config.yaml
input: "log_mel"
loss: "l1"
widths: [64, 128, 128]
upsampling: "pixel_shuffle"
residual_init: "none"
optimizer: "adamw"
beta1: 0.9
beta2: 0.98
eps: 1e-10
lr_schedule: "cosine"
final_lr_fraction: 0.01
warmup_steps: 600
weight_decay: 0.4
Rows from block 11, named by matrix and row number. Each number is 128 + 32 x the weight over its row's rms, rounded and kept within 0 to 255. All counts start at 0. Numbers have three digits each. After the name is the row's rms in percent of the matrix's.
# conv: 3x3 conv (model.decb.0.1.conv.weight, 128x128x3x3), inputs 114-127, a 3x3 kernel for each
conv.77 084:188161153099082093085080071135145148135138138130128122163124113159138110178171148139141128144161144160184174179174128148154109117130111170184144172172124151145110148178098122187092086119079137139130102104106059075074125127087132115095137109093129127098127111094126103081129061149126082151119080164131167172139182176167201198127077068113069082116080082100034028091099106068054045
conv.78 087:125126104211211203177190187146128153141113128122107118093091120114140190083089151111131135142156152155157145150173179164175191167168171110143148120158154119155139099117180117140191088132182131127111141141150149162176128095124136099134165129152170146166163146162140161151091093118084073096081093101121154152126151163120160170114164156114146125113125114182192159174162118163138108
conv.79 109:135130145112116114157136123145109095155129124193174194181190175175178185158160158135138145135127133133134134132118144122105144148091140087091072115099087107096082173128124161153108190219127174176191151157178158170178129126127061063075121092090171117120146114122151160138119128189111141170129173147146126124151126127147124138185122046163104059146089072210170130181157139181165163
conv.80 081:147182197145155178082103146126136153124128137118128150128132119124141126130164151084094085106112134098105118164158136140134116128124096135161107139136094156144117250165203195131180056021133068054046046038043052066084160175156160172149147195161045004081052006085077017095148160157127136136124133150127119124135127136145121127175138165142133155125120140159142174143123162117096119
conv.81 117:166157152122139135196212241167157158124127140149153159117127153078084113131157166097097120156156159166174173129133159137140147164169183155160156161174168125131113083111118140131131203179135146152177127121131145132148138132147095086100146132149109110115128134143180200187114120137117101129138136149159151157151143141140136129160150164155143143146148149130135125115119117143134132
conv.82 119:114151151156159166119137147153137121108097110180158170145100027106125181193203207144159180123135173127134157050095121115125117097093109127124176198149107139146126169129079171140105143124086147135131149142134111147187079148155072084081113131092098151069128174111123144127056127145077124179109130173124142129129145138147160161170148141131097123151083102165155114139130117156143144
conv.83 132:129130142122133144205202206142140140151150146147141137125124114123126114096089096112122117078085071086115095151136117140139121210204185094045068026014079108117153191188173185193172179180160168176123144160100123132097113108113130139149118129133152155152151161148156156136132123090134134091136142089163193180184223205164208197116123130125139143127144140135135139133141140128136134
conv.84 123:142121153112084099149118115116120144117125150131114134139138128138139108096139102131135115122082084170104109106120115054067060035028039151171140153158155183133136159157106106151135071158199165162187151134137169161163091158102072077077124096092130141102132141109098123163157128058142121089124128152124157145119133135138137146121136134137134130159111122145140155147142154158130160
conv.85 106:158154163117125142053065077073106086029074081000000000125086118106076099119114115141145143139144135149156155189175154194172162181172148160153116170153133151129120212253131213255142225255154129140127145165151129143130142122093129116113122105099140185116132178110133204115096062144118099152132116156136155155144147144149148149054000047086039105109087124072152159138211202119210181
conv.86 099:128131138135143142100115115136117156168128148157124118173144116179152104190178127150135121139145123101124098071087031096105093101107090131150115126169143119145126104137158110135163102098145131134137121121127126107103212173179162132130147126120081077072084077069101074060110124147130137142148135127142137132134123122155145151086060146106104167107128187119121156141140174156148166
conv.87 077:139129130112116118107105111118143157115129134116097093162146162144123123148142129151131125167145143155148130155157138134125088113080049177173127155144100142115089197196183194182173143136172099091075093095089077066065179165162118092100123114108082064130075066121068043099138152152134141148120134158161152159171166168192190186118137133134150168126166182122124133116132139102138140
conv.88 104:144149149139137140042040031090128145089134148085122137082097087163161144146132101102085109134125134150149157151149130166159145102114103162148136168164143156164157096072100129112123089103128170181180160171177138145157116081076113090073136096077093055076111106113085089113092119155132145154114112125121093092122117123147147146060059063061099095114128120082100123148147148165165156
conv.89 078:085071064094090074180179165188178137214181144182138117094103126107108144096097155063091118114130136163166153118118119149152147162176167122118138112114143104128152101059041082052078076070103171165118171142125181183165134104116134113134123108119187191156185200163196203209151125089163152129161142126111113124107093090127123110104125106115131112119142114143150146137146134151152129
conv.90 058:087098102067068070178181175129112111142127141091096134125151177117142172124117148068115133122135155138145152086103107124146141156169135118111131125131143132170184029034125010037164018053145145114085161137128200197175167155158172161185168185217161173175170207224199219231159144112188161140183146133108131127071096098057069082115144114120130090142154111154179153164171133143134086
conv.91 084:148165143119144113125155133145123100125114070121120087118121111140146133195186175179171148148123123125093092120148170136149172122119175143119135143129158132122174170089090159102051122084067121119082094105056093096051099020049124101099126113090132087097134120093101116095111101147124121146126157134150148139144139134122103087159159056104135054062153105118117054098117048097118066
conv.92 112:160161142109102090132097090118109108128132112131156150145161143144131134103038082142134148107084106117082105101120130135120151115075159168133155141120174088100181139081127150134129183210129111106119134121118153124107141086126126165160066073106145121143139157128148201149121085164124129130123183080137147149129135141127118119145098074126131098122155135126114088121114105165176165
conv.93 090:213191180196200182147144134172172175104138169110130169126137140115137142065073064184210195152169166120121106165169207150145162150127124074089122128114126165129129094080106122082112142110090120128146141146147169173173135128124163171164121139116142149171167191200157206190123148113122158127100143138151149131138146145121151143186195202185178192167125144162158139146123129189168178
conv.94 115:183186176161132115066067057083131151104112125153172169197154173159119144110085119176164168124101120130114131188189197161146160091087124121090131078077137099098121081140145058138130065167171162169155139145148148117112152112136136128143230186188062122140039128133059131129137130120172136135169099075143139150122134153124137167082167160094146130103147127133173147120158131156184156
conv.95 079:130125148132141173224216219158148153157162156150147138118112100110114112102091116134139137069103101069137109162121099163143106255231190133125149055059113086096147179149135192170142194175153224229186193192141185191166123127138137165175086103118145162161156144125165140106134116142135131138146125120186201181195219201148195173092106123114136128120132119129115115131127126132131130
conv.96 107:172163188083103146022046091086070094073054085029000015131106116114095097126105116148150132148147136110125130200176179184153157155150137095139119104143133113150143217224138193231154171219155125132164126135168101101136150225160152181159170208204117155120122143138124147151117085105117085101125100100144169164147164161148158166093035074126061102141090109089140158113161182119170200
conv.97 117:120112102093118136096138174173137135173133133169096126114142200107136225093115150134108151118118123140152152131111109124128131123141142168131127119115111111119122123100138136082094150080068125116125097103126091091116226140210109047057134144105136115177143145152133151114140139214127156180115168139163160152154153151148154152130114134123100140155116176115106118116124132158146139
conv.98 097:074069068080087077175174164128154142131144129109093080133128133115108107111075083027044059021057062092132133137122120158154142214205176096087119076061125088100136174172141193199155197198149149196137146190126136171125077050046115122135077079095171185168179188164182189151155145123149162121153166113125164167128166162100128127107138117121149131121150124121137132131153145113156148
conv.99 109:149132143122132118179176148121139169146134152153147133204190156157127088090089033152142126153129111158139125109102118103100102144128094154126131159146149162152133143173114107122143115126193148167159131167155166187176111186177053081127082117132100143140088116133120098141157184065126117101116076164119118121133140141156168147130142149138145116148136092124153163140138135155136138
conv.100 101:114113104154143149078072078122135127141156142102120105100112134170174196137139129155147135160161153174182165127140141145141155080085097132115157147134148162147175094093097116131113130176179177175182186193198179172182163133100135113091125095095137132088133136097104089066096151110129176146103136123117131121122138129122151142069088142087111142126148142091097063129135111159184165
conv.101 084:128126142154134130136155147197188137150154092176140082101099127142149153167158107166173187158156163135129129125134176131138166162168236166107161190131169167109156090170109126178144161170145151151154176173166180177192149109154134106138114078120159188091149189137129174124082145168085127171095116164134127165131129172138131178166163141142154120109145158110100087098119114092123116
conv.102 074:130119118134126104144128120098127105122134118131105107102131127134155131141125108125126105123107097116105105066083111071096121105121170091112167113147185143164182022037095035011079067015056160163162140147138141152119135112142169179185213203195115107131117150154123167156157135144181169144201174143131140157103103127090080099153142114152176142151178132161130143156150179151135155
conv.103 080:106113131059126142167170177136172145142180166112157134121137138131130130097073109119129132060091099083130100153080043081090052150139094151111131098066092123128153171147135179158139181157143174226163108168128131187152104081103136154166074094090142139148155147125160147117137061169137084172133062145143163159170209192124173164101129112121142096116137082155149144157164140115143120
conv.104 094:147184172161141122119146146142124085155124115240236219061073074114108125187199182169166152150152138130132149177195210153140149079084111105096097160139139117098108134157142130150167176158133181193190190175169125112109085046066101091092222225217145141072156175151182197171115070129139094184141099162146125132141125126129128136161158122131133125093111125153145179105105139121101130
conv.105 098:101119107148165158141142132124087108114106115179150117129127134060061121145168134109125154121144149103127128181182166132131118126143161175162138215172114153110113149196170153185167127159109137149151119152166122147177107155146104122120155154146062123127105137149110137133123163176129146145139158124126126139122133145107107122176177121175173152180178184121133117137149146149145152
conv.106 097:142170155133144134177216227143135114166126101127069059150177183105087093023000055122129132143141126171165163189195172198211190234238208109052136086081189081101154109106123121094130121106142205223207189201182157154130155090078110066094123091109121146169114124143125128155097143121094136105114131099158160162155178174141167171101142186126161163163168140136128123156131097162139100
conv.107 119:170130141147126154145132154136126173144147179140156166106117185145141189146134158122152168134149136139141129113071135116113149087107137182131159137114115142113127122188096141168075173151070093068069133100111122095102134197255110152207084123178095129155092133126086124098138199112151142117160119117104115131119136143132146138192158138144154126144169142131134114109134133093116127
conv.108 099:153160158191184159065066086085100154086100149076083104161143151108101088060081056126079077163099091137120138158125112204184147183188144059098109109144148159188169102134128092125134103130144151155159145142160134112135090159148092160131082166154037085072057070092113100108120159130137103109157066125133156160105136141124166162071085141154103149215137141065115129135152150154144124
conv.109 098:159157130121122109141126146145125139171155146245255222185166126141180155124179222135158169090121136066104113094116132087116142085103150130162129107137092127144116136108179125085174146063108113120153085069120109090145126102129147152149063089104134099155144117152155128136126133138136121110165112104129127144130128139121120123138097147122093147118129136124109123114090111134110091
conv.110 107:115125122104113115117124145181129123187133131207130152103150174116134170141129158156165165140150173111127170113115124124131150140154183150115160119099156104104160154143105132164112119166097117109097112106090093105085111120112117137133125165151118152141098169141082164134104180148102193136093227093134157153128151148117123134177134136150112133126098143155135093130126118149131131
conv.111 076:046056055101099089142149147187141123164124094157133133134096090113098087135149134096102091119131123133139126058064103060061087115083076152145173157150172159141158099076170138119193130117212116107116171130121208171151188168164164151160157156166139130142156147162145146185118095124117098145113098144099127125074106117085116129136139144139109122138097120203180119188132097171123101
conv.112 110:109128144155141161181202207119124130126136160129121155076073077087098118124151115166146171140141144159155137117117129176141153133112132157162156171147150104083125158093145145117107180138149079079069124140136155163174177126143168156132191141101139127120153139126141112129142112163153184143140197142172164141172153133165153127095119144043078124081113173107105130104098131134129156
conv.113 070:238176180144113120115112109163176165160153132155135109136102121132100115157176173127127121125163147136160158176146113141126102128127097173181146158146104155131090242091173195164157126070113127120123110087104117102116145164157127099115117079109140096099145069107144083094110117177121130173124130165147150169143148185146159189140111130129119150131137157118103100084126139074061067
conv.114 098:181162156148120102214173160138147103150145102194205197076097105085110119112150150189171137176132134201133152099121093064076095031030095177148079176150098137092071125159114081159130069174144202169167161121104161122109081059049081042042123134138158121098157159153136177163167059149164095154143142140153147143127117139124121149178168149150164141120105128172173168138150150148129155
conv.115 111:114121111096099106138117131134124119104111111085100116150147145150144149152084120146078082150110100150117123116088057103067104135062154149143126134126180133124195169095142208173124240244121125132165120117147135119145219121171113100148135134157157099137136138138155198152132092207125166143130225073166180180135141147131125132133142105135155142119161168121091115121112122130170156
conv.116 109:161124155091110132139159132103094115083094111064061070114120117094121134087134146102126089151173150154201186145131150094080089122090072125165182134177155167167138159212161126129111100089089160164195131128158106101125017182169033115113155176167104133109121126100133120099165215114173157140171127149131114108131126106160151131196181128188150099182140112120112118134136157127129150
conv.117 094:188188180111097107157138149159142138170146126174143119099127122101142120165235152141126142154147148173156176196137175161097137162118165171064065182099088153090059122115120124109114137118115101137120106127118084114109112153165091110139167173166138106167128107165115136151116124150126105147144110175136138138122127133124131131159109095144097115151105153163106130125090120119080111
conv.118 110:130156144096160154094127138056147135056156140062138118126164136124155149136124157114082105129096120149131152175151122143164124139177126191088117137074101123176141152152134133153140110129131097131116060129134038126135084075096106111134147189200114154163126159169125142146154169143142146138131114134140145128143139140146140145103140148120166142100166120093190170103207177093187157
conv.119 085:159127139178167170153153136181169161149117127165119096098080113083076108095125145133156173087112125045087087092111127080082115114128120107122131145150132196153116205186162219168173188110145065070138115092164133119175142189233091084111119096105157193136167163147127126124110189174099172186092166175132131173121128174111131169170151182185135169189118199142108083126115135095090150
conv.120 087:176158166058082110047054061115128116093103097067040032107087101107098107139140145135139137156154149165169169172171152145142131126131112165164141159145127150131121255255162255255164249255167145145140103117109070093093145148117133131107138125101143161109136143113105141109110132168120129168118139162154160162161168159177180167077014045089032083107048080056086104107165163084147117
conv.121 077:086107121117142138175197189130097068144112070126115099142110089140104114137135171150153150172189172172175156116146170064110131121119100155155162147158179163156157079022052121036090103041170131128143179155143220182156164154142166157157153155165098076089109086087106093126110057112087034111095050106120139147108144150091129144114153170116124116106108088161167117166143069158133067
conv.122 115:141153148167149148136115091123131124121131126130132116153117133196172170151096094147136141153129097138115069133143137140138148094095111141089097105077114154163160106106142107107140108103142151146162153150171139148166185135151197172165163116113080071109077077116093090136139179115154185112139149094143077086148068076148088086125143134127160149144168147117131149134153154150158150
conv.123 100:166151116116109084167147111156131129124142153100115148119115100179184145162116087180219200183205184148173157197175195125131134125120116087070111095047120096101152087071107126115136128147130154170166116128093114134088088083082168145150151138125126090126155170160169223185116183106146203133121180067153139123136120098118104079232190157193177185125155169155137106159137124133118114
conv.124 100:109098106181171155154141127127155158101125141119159203058095100080095080122164156143118126142132152086067061146164123181185163167161153108117108125138135142158154158173208126120148181194193065060072162176174136127121200093128137108115135112104116135147101101129118132170063075150097136154106165145153147137143138131151146131045051080137137139129132150055065101118099119094113146
conv.125 131:149157160135147155141177162180140145137101132134082123113088108109137201131186212161159166138132145161164145146115138121106106123112087173149169192158127162111076207210134202181117187135083136144168132139151179178181097175158109098123167135140139174120171185141156165140097172160095151204086145196170174159166167146176179148178143140186124135194098154151164118137154145144147170
conv.126 087:105068052088066052183186160143153123144144125110103080087081101120088118084045098074086120124122147163162155131124132161166154172188171101098164103124154118139170171155170138153208092130171155136095142136103151167154091067083113100135097085127194207180185201199191189210144137105153155129151156111120133134126149142134135138127160139140162149145164113149172155155178155138150115
conv.127 089:126151141130154129152175161140147178095101149107115157091079102066092143134167213189183174146158152156157145151180170180183159173157136069173183121202198144190163073078125129125143132140138088102105099102117152152156144116207092071123107119148139102128166157144178186168091144204087143182109176162126112107132130121132137123151223219138146148137110153149177165111115141093113156